Weights of a small multi-label image tagger.
Model: 11.9M parameters, 64-pixel images, arch vit, norm layernorm, layers 8, width 384.
Data: trained on reaction-diffusion patterns (Gray-Scott), 47500 training examples, 39.6 epochs.
Rows from block 2, named by matrix and row number. Rows with one number belong to one neuron. Each number is 128 + 32 x the weight over its row's rms, rounded and kept within 0 to 255. All counts start at 0. After the name is the row's rms in percent of the matrix's.
# gate: MLP gate (model.blocks.2.mlp.gate.weight, 768x384), inputs 128-191
# fc1: MLP up (model.blocks.2.mlp.fc1.weight, 768x384), inputs 128-191
# fc2: MLP down (model.blocks.2.mlp.fc2.weight, 384x768, transposed), outputs 128-191
gate.667 102 [113 116  95 137 128 110 139 118 112  78 188 159 168 128 187 113 125  66 143 129 103 167 151 166 121 127 103 161  87 119 199 104 138  98 146 172 131 160 156 144 123 111 115  72 129  86 115 165 153 131 102 123 149 118 121 149 159  85 127 139 133 155 135  83]
fc1.667 102 [100 121 205  78 104 118 113 141 191  62 125  97 151  89 136 127 121 144 120 107 116 179  78 146 150 148 133 179 128 122 188 132 175 174 182 140 116 164  94 198 104 133 118  59  88 164 104 133 196  84 154 116 140 107 141 170 164  96 107 131 103 143 152 131]
fc2.667 104 [138 157  87 170 172 139 168 162 118  69 103 135 128 121 114 166 186 170  92 109 132 113  86 111 101 122 167  81 110 124 103  95  76 168 167  96 109  75 109 150 160 111 122 110  91  82 142  82 115 154 186 180 126 162 184  97 191 141 104  83 173  45 117 141]
gate.668 107 [ 85 114 151 159 125  67 138 157  79  79 157 124 111  90 164  84 215  65 117  74 199 156 153 189 138  88 130 131  77 138 100  90 124 165 157  74 182 181  60 114 172 109 129 173 161 154 107 134 156 148 153 123  80 100 115 165 169 123 111 126 101 143 146  66]
fc1.668 098 [110 136 108 162 180  96 142 147  78  85 146 122 139  74 134  85 171  90 139 123 177 159  74 169 155 107  90 140 108 116 138 198 121 157 119  97 185 135  83 146 205 140  94 153 100  75  71 179 153 156 115 142 133 108 173 133 180 187 207 158 131 136 103 120]
fc2.668 101 [ 79 148 172  98  79 110 137 112  90 169 117 113  64 185 107  50 166 124 116 141  76 125 154 143 158 104 118 107 118 162 123 112 135 124 125  51  83 139 134 222  79 152 169 171  88 101 169 146  63  82 108 173 151 137  73 155 169 118 158 138 175 115  91 217]
gate.669 104 [200 114  78  37 176 154 102 135 108 118 123 121 144 150 122 160 143 160  45 127 164 129  78 162 140 127  86 128  91 100  78 130 109  98 147  58 137 130  82 132 151 154 113 137 171 130 101 152 119 161 148 144 130 114 179  93 186 124 125 164  99 161 248 109]
fc1.669 107 [159 179 151 157 154 165 132 146 159 125 161 122 101 166 139  89 101 165 123  90 175 177 139 139 152 130 143 175 123 128 123 166 115 126 104  87 164 130 131 176 146 158 136 159 176 116 147 132 100 201 156 114  87 177 177 127 204 151 102 107  71  74 133 138]
fc2.669 087 [ 96 193 116 166 181 111 138 120 147 137 168  65 196  92 153 122 114 171 148 146  21 137 121 124 109 101 159 152 102 136  83 155  79 154 132 149  68 169 182 131  86 170 109 144 142 186 130  74 132 167 202 122 140 140 107 113 135 102 178 133 103 108 129 100]
gate.670 103 [111 180 121 136  90 121 190 160  71 116  99 154  73  74 122 129 112 115 121 192 142  90 142 140  69 134 104 142 129 117 122 116 134 158 133 120  96  99 144 102 121 120 106 131 173  87 128 126 131 101  84 122 147 142 150 186 161 166  92 139 102 120 207 161]
fc1.670 103 [ 74 149 138 124  87 109 116 156 116 111  84  92  96 124 106 108 119  55 147 123 125 161 192 160 148 138  73 130 141 183 113 156 124  75 132  82 184  72  90 102 148  91 160  93 188  65 130 172 146 115 155 115 149 149 121 123 143 113 160 179 152 134 177 163]
fc2.670 077 [157 105  99 158 129 141 158 195 147 122 173 112 164 169 185 196 103 172  89  84 138  82 122 102  94 115 145 167 132 133  93 131 107  96 139  99 164 150 152 111 104 101  85 109 113 190 138 111 109 170  92  74 181 138 140 120  67 112 163  67 101 134  82  95]
gate.671 098 [115 203 131 185 120 133 148 134  92 156 102  95 143 116 143 139  84 138 106 138 110 136 171 196 146 119 151  62 147 104 104 111 100  62 156 101 129 161 122  97 107 154 155 128 161 134 141  88 138 113 147 110 188 125 143 132  98  89 122 153 142  95 143 144]
fc1.671 099 [160 140 129 128 141 138 116  71  45 110 161 136 189 129 139  80 100 112 109 136  88 154 157  82 147 122 137  92 122 122  76 172 150 109 122  99  91  87 125 104  96  92 147 122 112  70 114 145 131  84 195 138 137 108 125 148 102 160 118 123 102 123 116 112]
fc2.671 104 [154 138  82 141  86 171 176 122 131 170 146  89  84  93 117 112 154  74 122  96 117  98  97 105 184 143  93 102 136 140 120 112 168 136  85 174 106 160 149 152 120  95 203 148 134 145 150 130 168  87 159 137 103 202 147 172 133 103 140 103 120 207 114 163]
gate.672 094 [164 126 115  40 124 111 114  62 120 186 108 122 109 131 127 161 160 126  87 107 113 141 132 158 118 131 140 119 114 147  85 134 103 149 157 136 136 140 127 123  95  96  95 157 184 112 182 160 118 143 162 105 108 148 121 165  90 103 146 151 104 154 114 123]
fc1.672 097 [152 145 102 104 138 180  95 149 138 134 125 147  83 211 121 118  75 119 197 108 127 179 127 116 160  73 126 142 115 166 132 118  78 162 126 123 110  95 165 165 101 113 111 171 116 102 172 105 139 178  90 132 131 187 126 143  87  91  68 183 146 150 143 118]
fc2.672 069 [118 114 146 183 140 100 133 142 139  42 210 159  84 153 140 105 120 132 155 142 113 122 179 139 120 138 149 124 133  84 153  87 118 111 132 135  99 122  97 157 114  65 188 124 149  91 172 142 104 103 117 121 133 158  55  76 101 129 131 179 126 144 128  76]
gate.673 104 [121  96 132 178 142  70  83  67  73 123  74 166 135 165 105 147 126 135 188  55 193 124 108 129  99 148 124 102  84 116 111 152 139 132 109 116 122 134  88 115 121  94 190 133  93  99 146 100 192 127 161 125 205 131  95 130  80 174 141 167 119 143 138 163]
fc1.673 092 [ 93  89 126 144 147  87  51 128 129 125  82 126 155 140  94 165 186 105 144  70 182 102 122 151  84 179 116  93 104 111 153 135 163 108 127 142 108 107  86 152 100 125 171 142 100  74 132 116 146 124 124 120 229 102  93 134 133 165 186 132 135 158 104 104]
fc2.673 087 [119 181 148 101 104 126 162 171  64 158 134  73 207  80 162 121 173 135 134  83 163 138 140 126 183 128 152 159  69  91 144  97  79 161 134 109 144 128 112 155 115 123 137 119 125 152 192 107  86 141 205 181  83 111 123 143 125 165 153  86 110 140 132 171]
gate.674 096 [122 157 131 136 126 192 106 146 147 158  75 120  77 144 146 160 130 112 137  99  93 130 191 100 122 118 164 121 193 137 142 115  46 117 139 130 181 124  76 141 166 153 159 138 156 156 151 173  93 151 163 150 129 113 123 136 161 190 134 116 111 112 162  84]
fc1.674 095 [135 126 120 112 185 106  97 181 169  64 161 162 178 158 142 112 164 160 162 122 163 139 132 157 135  76 122 155  99 137  88 135 130  93 146 149 114 132 146 175  96 127 158 119 116  76 141 108 151 189 141 105 137 200 180 131  71 148 154 190  97 105  97 167]
fc2.674 128 [104 111 169 162 127 140 203 161 139 129 177  72 197 191  83 145 158 100 164  94 120 150 144 128 179 115 118 153 119 128  93 138 177 124 135 124  90 109  88 130 102 118 145 141  70 105 153 155 124 109  96 107 143 129 121  89 124 140 139 117 150 208 133 117]
gate.675 096 [ 86 169 149 147 120 141 129 110  86 109 165 152 167 107  70 109 136 138 106 120 120 148 103 109 120 174 103  96 180 148 134 133 109 130  86 128 140 157 113 187  91 153  97  99 144  98 152 193  99  60  86 124  90 184 146 135  24 129  91 137 127 150 163 138]
fc1.675 091 [124 188 155  89 125 113 139  93 147 104  80 167 156 127 126 133 106 118  99 121 113  92 159 130  94 189 129 103 159 218 172 158 127 112 139 131 133 108 110  95  79  88 101 120  96 122 186 118 161 136  80 128 160 120 138 186  90 111  48 115 109 115 142 110]
fc2.675 076 [ 83 104 112 135 153  83 126  78  90  95 115 109 135 128 177 170 144 166  99 155 139 162 130 151  66 157 141 141 154  69 147  83 111 111 116 132 102 111 106 172 138 150 164  90 130 147 142 107 153 175  91  97 158 176 175 139  98 124 144  76 131 117  61 130]
gate.676 103 [123 150 147 132  89 136  59 137 148 144  77 110 159 137 145 182 167  83 122 127  82 144 166  97 123 135 154 151 164 148 130 141 136 116  99 122 121 127 158 139 158 129  88 137  97 111 127 149  75 178 166 132 155 109 198 126 107 165  93 113 152 148  41 134]
fc1.676 102 [161 150 158  95 122 135  90 158 173 110 119 119 145 133  77 148 163  88  60  95 123  94 126 102 129 126 128 125 169 108 106 160 203 134 167 117  73 139 124  83 168 110  82 167 147 123 124  99 114 133 152 133 145 205 189 111 156 146 123 127 123 172 133 173]
fc2.676 109 [121  75 182 171  96 106 106  71 152 147  85 170 117  53 180 163 123  92 136 115 192 115 133 114 100 123 117  74 105  70 173 129 158 122 137  78 150 124 121 153  98 198 140 109 161 112 213 118 147 137  85 131 185 161 105  83  88  88 101 130 117 110  55 130]
gate.677 103 [132 182 146 116  97  85 124 217 128 139  84 145 149  59 170 182 124 183  75 155 116  83 108 168  82  56 102 130  87 164 161 121 133 160 185 150 169 117 167 145 158 160 179 135 121 190 144 171 137 155  83 167 161 157 114  66 140 168 116 124 141 152 115 160]
fc1.677 100 [180 122 185 114 147 158 137 153  77 159 124 141 138 134 168 177 152 101 113 147  81 171 140 150 114 130 144 157 123 131 132 124  60 149 120  92 150 103 154 117 197 112 139 118 143  90 117 150 133 101 127 159 134 167 157 129  82 103 135 122 105 141 112  72]
fc2.677 102 [127 138 120 152 105  97 142 123 129 205 116  92 153 132 152 136 116 124 113 191  96 146 138  71 136 136 172 104 101 131 102 142  77 145 103 120 136 112 134  72 122 130 123  97 104 137  77 196 115 163 159 133 127 130 120 169 147  84 166 135 157 192 152 142]
gate.678 104 [104  78 118 146 143 193 157 129 140 118 141 134  96 110 141 156 149 111 145  99  95 140 169 151 129 121 122 116 158 213 127 130 131 115 182 111 133 137 140 151  91 101 148 148 181 114 129  94 154 172 139 145 172 159  83  58 150 147 191 107 149 152 110  64]
fc1.678 102 [126 121 103 163 105 170 158 118 119 116 162 137 102 153 146 102 165 133  37  99 111  44 171 113  63 109 173 162 123 133 129 204  85  83 176 150 154 130 141  99 134  64 170 146 156  84 167  58 143 128 171 110 164 121 151  98 138  35 125 117 156 159 129 120]
fc2.678 102 [149 100  77 135 104 147 114  34 113 110 127 111 201 127  95 139 142 126 128 178 146  84 124 101 110 147 128 102 151 126  33 126 143 106 153 127 121 150  72 171 177 137 110 137 111  91 183 135 159  89 103 201 183 148 112 144  72  83 112  62 121 202  71 150]
gate.679 099 [140 160 109  94 159 138 130 196 117 172  93 134 125 126 158  93 137 117 148 101 143 108 130 131 130 151 126 131 146 129 121 133 157 131 100 157 114 136 142 193  76  78 167 169 187 158 105 206 132 127 152  85  72 181  60  93 105 119  93 111 150 124 145 113]
fc1.679 096 [175 163 141 122 169 114 151 143  84 132  97  95 155  98 119 130 141 120 218  77 123 106  69  83 139 149 144 137 209 140 134 121 145 108 126 167 148 157 147 132  90 112 128 198 187 152 121 174 132 125 221 108  95 145  64 163 112 122  98 135 119 123  86  70]
fc2.679 072 [132 136 148 161 153 162 108 159  88  96 125 135 159 119  76 113 110  78  90 130 126 108 132 135 175 119 106  74 151 139 170 157 103 128  92 110  93 112  99  72 133 195 143 101 131 124 104  86 133 155  99 135 159 131 142 161 156 153  95 157 145  98  84 126]
gate.680 102 [ 52 112 173 147 144  88 125 194 115 110 150 101 149 123  61 123 164 103 126  57 122 106  79 150 130 115  98  95 122 124 148 112 100 145  94  87 140 176  95 110 186 156  34 144 121 185 231 107 121 161 136 134  95 157  96 136 154 119 185  88 127 122 122 152]
fc1.680 093 [161 117 168 142 135 153 125 188 171 114 133 134 173 133  80 153 134  40 140 113 172 140 145 118  99 128 116 160 153 112 151 108 102 108  97 152 120 193 145 122 133 118 138  63 141  97 130  85 165 141  89 160 127 139 145 113 125 109 174 115 217 172 130 138]
fc2.680 057 [130 189 130  98  98 186 148  70 148 136  73  87 145 166 155  66 116 161 157 125 108 124 127 156 108 109  89 153 116 122 104 105 152 108 104 154 120  94 151  95 118 123  64 122 180  78  63 107 129  91  83 172 153 114 138  94 162  96 197 130 107 132  99 109]
gate.681 096 [ 91 110 181 138 128 158 107 112  84 181  67 154 100 128 103 180 105 118 108 118  92  94 173 146  87 114 141 122 128  72 123 136 156  70 128 139 178  84 149 147 139 167 160 150 182 112 158  49  80 136 148 121 112 151 147 106 124 100 140 127 145  73 126 165]
fc1.681 104 [ 92  63 134  97 120 228 134 113 145 179 141 141  87  96 122 146  92 134 103 142  91 110 150 151  93 149 150 180 150 158 143 115 167 159 119 178 179 106  89 177 132 118 167 148 146 112 109  99 126 136 146  68 106 159 176  85  74  99 152 122 119 163 117 114]
fc2.681 123 [ 82 104  96 185 173 135 146 133 159 114  96  54 157 128 136 100 189 120 125 108 115  80 123 147 196 100 128  85 147 102 148  36 124 141 108 151  96 118 115  80 160 100 145 140  73  87  94 102 106  66 123 146  94 138  78 122  93 131 144 134 165 127 118 147]
gate.682 104 [214 114 125 125 123 142 160  69  95  96 122 127 158 112 155 105 136 156  94  75 125 116 136 105 144 196 118 171 103 132 125  98 109  97 152 185 150 153 115 112 161 118 115 125 146 125  96 143 148 104 115 181 127 134 153  86 148 160 145 198 116 143 111 142]
fc1.682 102 [165 136 116  58  82 116 115 116  89 133  88 152 164 149 174  64  91  74  96 135 119 116 123 156 113  66  78 128 201 125 125 131 172 144 105  95 151 135  82 127  82 122 160 139  36 104 157 134 133 146 105 111 102 104 158 130 125 126 107 125 141  74  77 104]
fc2.682 109 [146 113 173 201 134 120 107  88 217 158 131 112 105 145  98  92 125 126  90 123 146  97 136 101  97 178 131 140 148 129 118 130 100 121 144 106 104  87 181 120 163 128 113 143 166 125 144  86  88 116  61 146  41 130  74  66 140 106 141 148 119 150 177 137]
gate.683 097 [ 94  80 180 157 113  71 139 120 127 112  87 128 100  53 106 113  27 171 133 126 109 124 200 135 123 128 148 125 140 100 123 178 212 134 164  91 103 147 112 129 154 145 117 147 147 103 114 108 107 108 148 131 183 172 127 137  90 102  88 154 143 125 135 145]
fc1.683 100 [118 174 104 112 113  92 175  94 149 202  94  97 111  91 146  96 134 116  98  92  75 124 171 149  79 181 156 123  99 144  80 148 186 129 111 149 110  97 145 182 195 127 185 106 101  89 121  92  87 139 111 183 145  66 124  57 172 207 123 136  74 126 185 160]
fc2.683 098 [ 69 119 165 112 140 124 100 171 177 144 162 139 141 179 160  88  85 183 171 126  99  88 202  94 184 160 106 201 144 143 136  99 122 126 150 148 123 198 111 157 101 110 105 151 213 114 137  88 100 103 119 129 176 109 178 122 177  99  87 144 113 128 142 100]
gate.684 098 [122 132  97 135 167 177 130 143 136 146 108 128 161 131 104 120 113 104 144 144 109 181 117 130 115 175 135 109 126  86 125 128 141 116 135 215 165 190 150 160  63  90 136 101  82 119 169 160 145  75 122 112  96 155 114 111 131 156 142 117 124 130  98 122]
fc1.684 098 [ 44 189  99 156  99 136 129  52 157 144 122 121 139  58  98 162 186 142 130 113 121  68 163 111 164 178  87  91 119 176 140 132 115  69 133  96  92 115 123 177 121 108 154 164  83 113 153 179 142 159 116  94 138 172 134 161  91 162 129 105 143 123 141 138]
fc2.684 065 [102 170 121  85 119 108 124 107  56 157 103 182 150 152 127 100 158  94 101 130 125 142 135 136 155 156 107 109 119 100 126 143 125 152 108 125 113 127  95 209 152 141 116 122  97 157 112 111 117 152 122 156 161 123 110 106 123 167 137 122 147 122  90 155]
gate.685 091 [120 112 179 121 106 130 111 104  91 125  73 157 109 122  99 138 164 121  72 176 145 105  95  98 159 148 120 187 179 122 204  38 104 134 160 180 139 225 182 137 129 107 131 109 122  60 117 128 169 141 144 134 175 154 113 111 144 171 138  89  93 168 152 146]
fc1.685 099 [ 80 155 204 138  96 161 133 154 130 118  95 125 112  94 129 116 125 123  76  96  60  74 169  74  84 160 132 119 114 158 161  80 131 128 122 116 123 156 162  84 134 144 164 106 157 126  58 131  54 183 153 124 102 126 160  83 148  94 150 162 136 129 137 144]
fc2.685 116 [117 110 147 101 161 108 153 124 131  84 201  93 127 183 113 172 168 135 121 161 142 109  97 124 110 100  76 161 138 139  51 142 139 118  83 159 120 140 164 214 160 139 112 201 161  92 177  99 119 111  96 146  81 100 107 123 175 135 106 150 156  57  83 150]
gate.686 099 [111 126 176  91  85 155 146 141  86 126 126 107 107 121  83 140 127  96 139  85  98 109 169 100  89  95 146 142 173 140 157 135  91 148 157  65 114 162  89  91 115 108 185 131 142 129 143 149 114 108 167 126 158 160 138 136 122 156 102 125 108 110 167 120]
fc1.686 104 [109 166 128 166  72 122  80 139 183 173  81  89 183  36 179 109 135 137 154 156 143 113 146 106 119 146  98 112 107  93  99 134 145 121 151 101 126 150 148 166 137 136 121 182 174 126 150  80 108 116 103 111  90 132 185  97 163 145 102  84 124 166 128 164]
fc2.686 057 [101 121 117 158 101  79 135 145 168 111 136  81 232  34 144 104 145  65 131 129 146 137 161 122  69 126 171 102 120 151 156 139 134 172 192  92 145 172 129 128  57 168 122 180 142 139  91  91 124 127 126 140 106  97  93  85 132 126 103  85 149 186 125 125]
gate.687 098 [ 64 119  91 156 138 134 134 131 123 228 186  99 151 127 130 111 100  85 140 144 152 129 123 171 136 175  96  97 180 202 122 153 133 130 176 115  99  55 134 140 116 137  98 135  80 138 146 144  99 113 168 160 153 102 160 122 104 121 124  91 166 145 161 195]
fc1.687 093 [151 117 158 123 120 168 172 107 115 220 143 153 121 127 123 100 122 124 122 157 153 102 146 172 124 201 135 126 170  95 125 139 148 175  96  90 101  80 121 101 103 102 141 172 139  95 181  80 121 117 129 158 135 157 134 128  69  84 110 145 124 108  86 139]
fc2.687 122 [117 202 154  86  84 156 105 146 101 128 116 122 122 192 158 146 138 155 106 103 114 130  77 138 150 124 147 140 158 120 184  77 124 117  93 148 164 104 157 181 154 131 114 159 142 128 114 107 183 144  58 112 128 145  55 103  99 161 201 107 107  92 160 150]
gate.688 103 [111 156 173 114 190 140 136  98 120 116  95 158 147 120 129 128 154 181 114 113 127 105 100 120 109 149  78 127  96 129 161 165 163 133 159 151 100  95 142 128 139 125 188 135 191 181 165 153  93  97 146 137 143 170 157  65 141 104 137 107 105 144 101 115]
fc1.688 101 [ 95 158 107 128 140 173 155  89 156  98 169  99 147  79 186 117  83  55 119 124 148  98 136 103 137 128 136  54 142 230 109  67 127 131  46 136 128 125  81  85 145 140  74  90 107 116 176  59 143 143  77 120 133 140 106 183  73 114 162 162 161 149 129 155]
fc2.688 096 [ 99 122  98 178  88 119 152 179 122 112 196  91 113 145 130 133 135 123 137 150 186 155  94  92 121 149 202 169 119 117  85  98 165 116 197 141  91  97 134 153 189  78 155  82 171  84  84 160 154 147 133 176 136 137 169  91 162 118 114  85 136 106 125 141]
gate.689 101 [146  95 132 187  95 169 168 119 103 126 132 141 132 153 151  96  93  97 168 153 126 150 113 112  96  81 154 117 125 140 163 169  81 163 142 115  52 104  79  91  87 102  97 115 100 107 160 165 133 140 131 132 123 150 111 140 172 172 187 105 103 117 162 100]
fc1.689 102 [ 96 159  72 139 106  99 140 138 108 138 132 129 184  97 166 139 215 126 150 127  68 146 137 162  87 133 162 166 122 154 104 148 121 125 130 176  72 101  93 107 143 127 150 102  94 144 141 114  97 158 139 124 107 122 167 140 118 140 227 112 138 156 165  92]
fc2.689 111 [125 163 176  58 173 105 164 158 166  94 163 104 169 177  60  97 105  68 118  96 131 140 137 144 175 137 143 147 144 115 138  82 133 169 112 179 131 138 150 164 105 110 164  84 132  97  86  80 109 100 173 160 164 129 107 163 177 100 151 139 164 162 107  95]
gate.690 105 [148 167 126  95 167 129 162 113  79 175 101 110 151 171 195 108 143  89 129  82 134 134 161 166  94 148 136 116 100 182 127 152 144  94  54 156 145 135 144  86 134 125 200 114 115  93 129 114 127 124  83 140 122 111 134  97  75 109 100  96 108  57  60 145]
fc1.690 110 [164 157 115 130 132 145 176  88 109 139 116 147 175 182 139 105 129 101 146 119 161 113 144 135 183 139  95 120 103 130  79 116 106  97 160 136 106 129 165 107  68 141  87 103 134  81 157 121 129 145 124 154 114 150 157 112 129 133 114 121  95  14 117 109]
fc2.690 097 [143 122 175 134 133 132 126 128 168  47 132 123 128  61  96  68 107 133 148  96 112 129 115 239 188 101  96 148 124 112 121 130 119 142  80 108 157  84 118 169 123 119  77 121 153 155 127 203 142 163 138 127 174 130  99 109 132 172  51 118 136 152 153 135]
gate.691 100 [150  87 105 149 126 130 197 167 149 119 115  75  99 118 176  89 164 140 142 137 101 140 112 185 139 151 131 123  77 177 123 114 108 175  98 134 123  91 118 100 161 131 128 123 139  17 143  97 126 160 102 141 127  77 177  99  90  98  64 141 145 143 107 118]
fc1.691 101 [ 94 119  94  77 104  75 104 161 135 173  95  84  70 143 120 149 167 131 100 106 208 138 144 142 152 176 144 141  95 181  63 131 192 135  70 139 113  99 142 159 158 142 141 132  91 130 144 137 196 118 129 174  91 127 129 134 185 137  97 101 153 118  89 108]
fc2.691 089 [ 81 145 143 127 118 134 142 122  53 110 151 130 135 133  84  83 164 140 138 106  92 134 135 120 142  76 153 137 172 127 126 122 126  98 100 172 175 160 187 112 174 119 137 178  97  87 113 121 100 115 157 154 176  83 119 154 124  92 109 156 104 131 137 138]
gate.692 096 [156 124 120  55 149 164 198 130  89 120 114 142  89 114  89 138 172  66 189 173 171 145 149 131  87 158 203  86 121 131 113  82  73 114 127 126 113 141 139  92 137 160 120 119 145 161  80 178 120  90 193 145 123 138 149  74 124 121 131  86 117 108 136 127]
fc1.692 099 [124 105 123 190 128 155  94 135 135 115 124 176 113  96 136 143  96 140 169  75  77 163 131 107 204 171 131 169 123 158 168 132  98  70 127 133 111  88  48  80 218 136 106  89 144 132 155 161 135 110  97 140 121  29 155 118 111 137 135 125  84 134  99 135]
fc2.692 047 [122  59 146  85  94 124 147 144 109 125 126  95  97 108 123 142  85 125  97 156 118 123  72 113 116 156 104  97 150 128 175 117 159 120 100 138 101 116 160 145 182 130 113 120 123  72  91 123  91 147 151 113 113  85 133 134 118 154 143 138 120 113 140 103]
gate.693 102 [120 158 174  82 113 104 161 157 126 131 119 150 116 104 119 103 110 101 108 118 100 128  91  98 129 186 139 135 185  70 209 152 144 107 110  89 138 102  99 115 102 117 105 149 154 128 170 163  73 153 108  91 115 193 132  61  95 127 167 117 130 102 131 155]
fc1.693 107 [179 130  88 132 128 131 122  93 117 107 120 140 129 152 176 126 141 110 149 150 150 178 134 179 153 105 104  92 102 145 136 117 147 150 104 151 137 163 164 146 142  90 149 114 147 122  62  98 150  98  49 151 107  74 120 123  82 134 117 149  97 140 105 131]
fc2.693 106 [132 125 131 120 107 156 133 146  95 174 149  84 139 134 160  84 137 141 112 101 153 107 123  45 170 157 170 114 145 189  44 153 129 118 180 104 117  74  88 163 110 146 156 125 105  94 106 156 169 126  93 119 120 165 142 155 103 124 154 140 107 182 150 190]
gate.694 097 [107 135  85 112 178 130 121 132  98  94 145 129 103 162 118 119 149 242  70  87 120  98 166 110 127 135 144 130 138 129 194 143  93 150 162 175 161 156 135 110 146 142  92  63 165 125 149 106 105 111 188 152 104 162 139 120 105 206  96  62 177  84 131  49]
fc1.694 099 [ 58 142  64 153 124  96 107 120 169 195 157 146 131 106 162 163 110 105 126 123 208 146  67 136 118 147 136 101 182 162 142 103 154 119 108 135 110 127 135  93 172 154  87 152  89 137 145 170 100 136 113 108 139 116  82 178 125 125 201 127 112 111 127 152]
fc2.694 072 [ 91  71 143 148 115  52 188 109  69 128 148 130 116 161  81 196 130  95 143 190 134 131 112  62 178  96 164 176 125 115 118 132 136 138 129 108 121  68 125 177 187 108  91 118 147  84 118  60 115 133 133 125 164  92  88 133 172 102 113 138 125 121 118 102]
gate.695 099 [139 172 127 100 181 155 129 136  94 123 138  57 122 177 122 191 129  94 140 160 154 177 167 164 126 136 119 120 156 117 127 145 146  69 107 151  89 140 121 153  84 163  98 103 131 126 121 101 114 143 174  84 107 162 115 108 171 130 143 117 136 155 184 146]
fc1.695 106 [109  99 193  72 128 111 112 119  88 141 135 134  98 129 139 147 106 102  97  67 103 149 124 156 117 184 109 127 145 119 139  92 156  96 108 174 142 173  89 120 106 143 122 108 106 102 126 104 202 123 105 150 102 151 107 157 102 119 189 162  99 128 146 121]
fc2.695 101 [122 117 147 146 137 128 110 192  79 128 111 114 129 156 135  78 108 162 141 124 131 110 154 175  93  88 147  63  99  80 122 101  95 152 177  91 103 104  60 147 170  93 118 117 153 116 138 120 129 124 125 179 228 115 136 113  85  63  88 188 148 122 174 112]
gate.696 107 [105 133  82 179 117  58 141 147 156 145  99 130  92 105 147 118 138 134 166 196 123  73  67 166 128 121 122 144 153 112 130 159  75  96 121 106 177 147 143 115 143 125 107 190 145 159 176 104 150 138 121 158  76 101 118 142  95 110  81 141 147 132 106 138]
fc1.696 109 [152  94 125 139 147 168  91 101 125  66  45 112 112 180  73 151 169 167 122 154 216 131 142 111 107 117 136 155 153 140 203 135 111 137 137  92 100 126 145 126 137 155  49  95 130 107 160 186 138  86  82 147 133 120  99 130 144 116 149  91 128 168  71 158]
fc2.696 122 [162 200 120  87 164 168 157 133 109 100 156 121 206 134 169  92 134 144 141  95 156 149 159 131 152 120 183 122 112 117  98 101  78 130 125 161 124 164 143 103 143 126 170 134 130 162 136 146 113 107  89  97 146 129 139 104 103 202 140 105 138 107  96 174]
gate.697 106 [ 48 150 149 139 152 157 131 203 127  98 151 196 109 117 160 186  68 125 133 179 167 131  96 114 152 143 147 133 143 192 101 157 161 159 179 109 151 110 150 112 133  91 207 130 126 134 140 215  91  88 163 191 155 138  95 126 157  87 117 151 161  80 140 109]
fc1.697 112 [172 147 138  76  88  89 144 131 119 120 149  90 139 117 152 128 155 124 118 106 129 138  76  91 111 120 112 136  42  63 131 100 127 130 108 115 113 140 107 119 152 158 144  86 112 141 126 117 184 102 121 127  84 117 177 180  86 133 152 132  88 149 117 161]
fc2.697 079 [141 114 107 127 155  71 137  92 128 160 119  90 117 138 134 110 121  82 111 166  82 132  90  85 173  99 190 138  97 103 107 112 128 195 133 103 109 126 188 149 156 151 120 104  96 149 116 146 116 110 116  87  99  96 147 195 129 107 137 150 117 199  68 138]
gate.698 110 [172 200  90 137 101 134  60  73 135 187 123 189 170 104 135  96 128 156  56 101 105 116  89 172 125 121 113 150 112 125  89 148  90 111 118 141  44 136 102 139 175 113 214 113 179 190 155 137 154 119 151  95 123 211 149 103 171 170 117 119 100 119 141 115]
fc1.698 102 [132  73 142 123 161 150 150 135 129 106 128  81 151 154 107 140 145 117 116 141 141 169 147 125 133 138 132  86 199 106 131  82 137 197 115 128 186  96 138  81 136 135 106  76 106  70 112 122   5  89 123 146  91 139 145  80 107 125 106 115 102 209 137 148]
fc2.698 093 [157 177 104 116  60 116 144 164 129 144 103 187 153 150 138  90 147 178 131  92 144 118  83 110 206 142 158 120 147 142 166  89 142 127 105 100 115 122 121 124  96  56 116 144 197 177 150  81 140  74 124 173 124  69 124 137 103 146 126 170 129 186 143 160]
gate.699 103 [102 120 150 138 167 149 124 131  67 135 173 157 111  93 161 172 107 117  70  96  66 161 135 181 124 109 137  88 109 101 134 102  80 106 127  39 116  98 160 147 129  91 144 222  96 125 117 127  63  90 192  95 125 134 103 135 172 104 142 146 156 175 108  71]
fc1.699 107 [169 127 142 171 177 179 125 109 117 110 150 166 116 146 108  84 117 132  72 158 120 181 137 139  91  93 149  58 112 148  73  92 111 135 105 164 111 112 100  98 151 159 144 128 108  96 190 124 123  43 174 122 130  76 118 126 184  77 169 126 139 201 103  67]
fc2.699 073 [183 172 146  98 136 115 161 160  90 154 188 108 113 174 136 107 104 139 205 150 141 164 150 183 138  70 171 152 105  61 150 132 145 131 128 191 145  94 164 122 147 147 128 132  97 130 154 147 160  70 144  98 111  98 179 136 101 110 173 124 136 149 142 192]
gate.700 097 [103 178 187  68 118 114 176  67  92 188  82 121 181 110 149 111 153 127 120 100 204 105 125 128 110  61 107 120 130 168 145 122 132 124  74 152 128 165 167 126  72 146  52  98 103 134 111 151 196 107 129 118 131 133 156 138  99 103  98 101  70  83 192 148]
fc1.700 106 [169 130  97 141 111 154 131 124 178 111 140 163 184  77 228 139 165 146 188  53 128 104 112 104 135  49 123 178 181 100 114 123 127  46 123 151 110 109 166  86 144  95 206 120 114 145 124 150 190 144 163  87 129 123 107 103 154 195 108 131 138 176 169 107]
fc2.700 116 [139 158 119  96 177 112 106 123  92 150 145  81 147 125 107 100 192 166 112 128 116 139 116 152 114 199 149  90 108 180 120 112 121 162 147 170 125 129  91 116 130 166 108 136 115  71 171 130 174  92  43 131 102  63 138 103 141 152  97 139 159 123 147 146]
gate.701 102 [ 95 114 159 155 162 149 135  81  96 135  78 139 166 123 121 137 133 104 125 180 149 110 152 132 112 117 160  87 168 156  86 103 133  95  72 110 129 182  91 131 112  81 153 104 147 140  54 160  71 131 171  79  82 166  94 101  46 115 138 147 122  61 119  97]
fc1.701 099 [160  92  80 181 169 129 119  19 115 111 132  94 131 200 110  87 119 152  64 169  93 144 138 139 123 185 147  98 192 100 109 110 120 151 129 140 103 139  88 153 109 113 140 132 142 149 139 148  74 156 126 124  82 116  93 148 128  84 109 163  56 114  44 132]
fc2.701 103 [117 130  66 187 179 122  82 119 163  57 125 171 151 121 148 155 141 182 214  56 150 223 133 179 128 180 118 103  81 134 101 124 141 133 161 112 112 109 128 153 124 132 123  97 130 103 183 153  87 136 134 108 101 126  92 156 193 185  93  92 151 147 134 160]